From a checkpoint of a small contrastive audio-text model: 17.1M parameters, encoder activation mish.
Rows from block 9 of the audio encoder, named by matrix and row number. Each number is 128 + 24 x the weight over its row's rms, rounded and kept within 0 to 255. All counts start at 0. Numbers have three digits each. After the name is the row's rms in percent of the matrix's.
# fc1: squeeze-excite reduce (encoder.blocks.9.se.fc1.weight, 24x192), inputs 0-95
fc1.0 097:128176151172128103128128086128085128128103163153105128128128099149187128091103164167128128128128165128152128128106092156145128128147158128128128128128082099128128087104107128128128172128091128155128128128128110128166162105128106128128099128128128128128128096103128128128128184128128128199
fc1.1 093:099083128128128150128177168128128128128100128128128128162102154128101093128128128172128128144154128162107100093109102158128147128128165163128096096095128128128156128128128128092128162184083104128128128128097128128188107128128105098128155184128074171128093096128092128168128107128128128128
fc1.2 099:155157128128128128100128128090146156128128104087128128161107128128128128148152128128128128109153128128164128156079100128164128096182144165128128128128105092128103128155128154128151166078128151105155128173128128109105188128128128168171165128128128128128128128128128128128076128153128098162
fc1.3 092:100105128128128128128128154128128128176155098165128084158128128158128157128128128128102191128128128128167100128128128160152175168128128159128095128128166128085128128128158098172168162154128128128128106128128128159178167128150163180191187155165128128128128128168128184152128128128128128128
fc1.4 104:147128162128099095128128128143128166128128128128152086158100099104182107128128128097088170100087128152158128128164090128128128098128156128110099128106128145101089128128110108128153128128182128094172128128095094128128159098128128128183128128155128156107155128161128128111128185147128128128
fc1.5 102:128101128128128128166128153198128171179128178128128128155128179128128148092128128155128128095128128128128106128128156128110148161108128101128128170081128171128115204128128095128089128128128103169094128160128128185128128128157128167128128163149128188128152128128106128090128089128104162128
fc1.6 115:128128153106128128155111128128128095128178128128152087155174110152106128128163152128128128128128107147202128159128089109186128128149169128157128128128160128189128087128108128149128128128128128108128128188098164128162128128128128153128173180128152128128154172128172165149128159169128154100
fc1.7 099:149169155169097128188105160128128107128145156155155128128103158104103128082128128128128128128101128128128104173128154128152128128128128167170128128128128155152128157128128128107154103128172128128099101128128128188128128128128154157128099109100128128097128096174164128152128148128157150108
fc1.8 099:110128076103128153128157128128128146180128169128169113128159111128149128083150152167128151159102106128093173128128128153080153109093156128154157128128128128158128128096094128154128128128150128105128128128128157128128147090128128128156128128128128128128154166128108105128128155128154128128
fc1.9 094:128100128128179176128128128103151109096128128098088100128128128090128128108164128128128107128128107128128150128128155128128099128128155128157183128174151128186161069128108183163128166128089128160128098128179094157128147146128128128157155154128175163096153128101128128153128110153113128162
fc1.10 090:128171146062073128172128128128128128097128104128158168128086128128128128128128128104089171157128128152128128128168102128175168147161128104128086128128128094128175159128106155128155102128128158128128128074128093128172128128128090084128128091128106164128128128128128128100128095159104160128
fc1.11 110:128128159089110147128094099091149175128144153128174128091106102151192128112163102161149100128102128128150128128175128128128102101128128109128128128128128128148128102110104128187098176144128106128158128158111162149128175128082160111162128154162128128109166093147168110150128128172128150128
fc1.12 111:128098149128091153128159147201128128088154184128128128128100149128104128172102128128161128144128108128128128174163149128162168148110128113128176173106100128128107195128111128101128128128128099153128186157128128182103128174147128151143163164144128128111099128098155094128128158177107160161
fc1.13 101:128128128152185149128158128128090128176128128158128128163128128108093097151128151128157128159128128154128102110095104128128187152128093128103128128098128169128174128128128128161114082128097095157128128081178152154161128128128128128128151145102155128108165128173128167128144128128128157128
fc1.14 096:128160152128128128154128109157099128128128101151128128128151154128164128172156128128187096081128128070128128181153172128128093128181128128090158172105128157128107128103128170128167108153151128128128161158128162093102156128128104128147128094128159095128128128157099128128101128128182128128
fc1.15 091:128160153167128147128085128176096128099144128128151128128128166128104128128151128128162128098160128128128157156128128097087148128095100168161128184099128128099154128149128085128149128155128152128128157163128086159128147099128151101104128128128148108168092107103128128128155128150163128086
fc1.16 087:085156128183155128096128128146128102112128093152128128128128162128100128128128183128128128109128151128095151089150128128128128106098128162166165101128128100106154128128167128086154128149128160155177128055128128105128095091180085128128128154128078128128162082128110197150128128089098150101
fc1.17 094:128128128128101128128171128157128107128151108128128128128128128108100166092099171165128176157128098128080164128128151128128149128097128128128100128128163103089128086128108128128128128128099159128128128107128128087128085128158128086089128128128098128103169163128128164128169151146171095128
fc1.18 113:128128159157128128128145128128161128128151092110128128168128105096095158128182128111128163163146106091094128128081128097128152167105128168156128128160100128128162075112148128146101159097173151106098102145178154128147148165194165128128128128128128128128177128128156169103144091099128150146
fc1.19 109:128178128152089128128128158106114128098128128128128128184157128105148128151128162178128171096153128128128128128128100128187108161128128128128128128171128092152128102158104145128143128128155106163128128155158128160159107146100128167147128156106107128166156128167163174153153128175098128110
fc1.20 095:092128128128128163128095128151128128156128149128110128161149159106085128175110096109093150106166128128128128128213128128170128155128088128128128154128105092097128128128104155128128128128152146128128128128128159128166128159088158128154153128160099128158128128171128128183105075128097128096
fc1.21 107:128128169165179149128128128108128156159128109128128128128110109156128128128128095110128111174128181105105178128150128128163150128128128157128108155097128167106150128099163107128128092092128142128178105100128146128103128128128128128170101128145128097128128167177128128128097081154128149103
fc1.22 095:128128128128221128128109163089128175097188128128128128128128111174128104128128164128128128128128128128159128128128128161128128128128095152128128092154128161146154128174128160128102128097128128128128163198106128128128128128128171128128128093091128155128128128107128128128128128153105090098
fc1.23 103:128163159158151128128128128164183128101128169128128177128153128128128186128128159108105128168128128107128128128128128156092171128128128106128115163128150128154160128108099156128128128158128128128194153128128128174116175163128103128161092128128103128128128108095164128128128128083178168161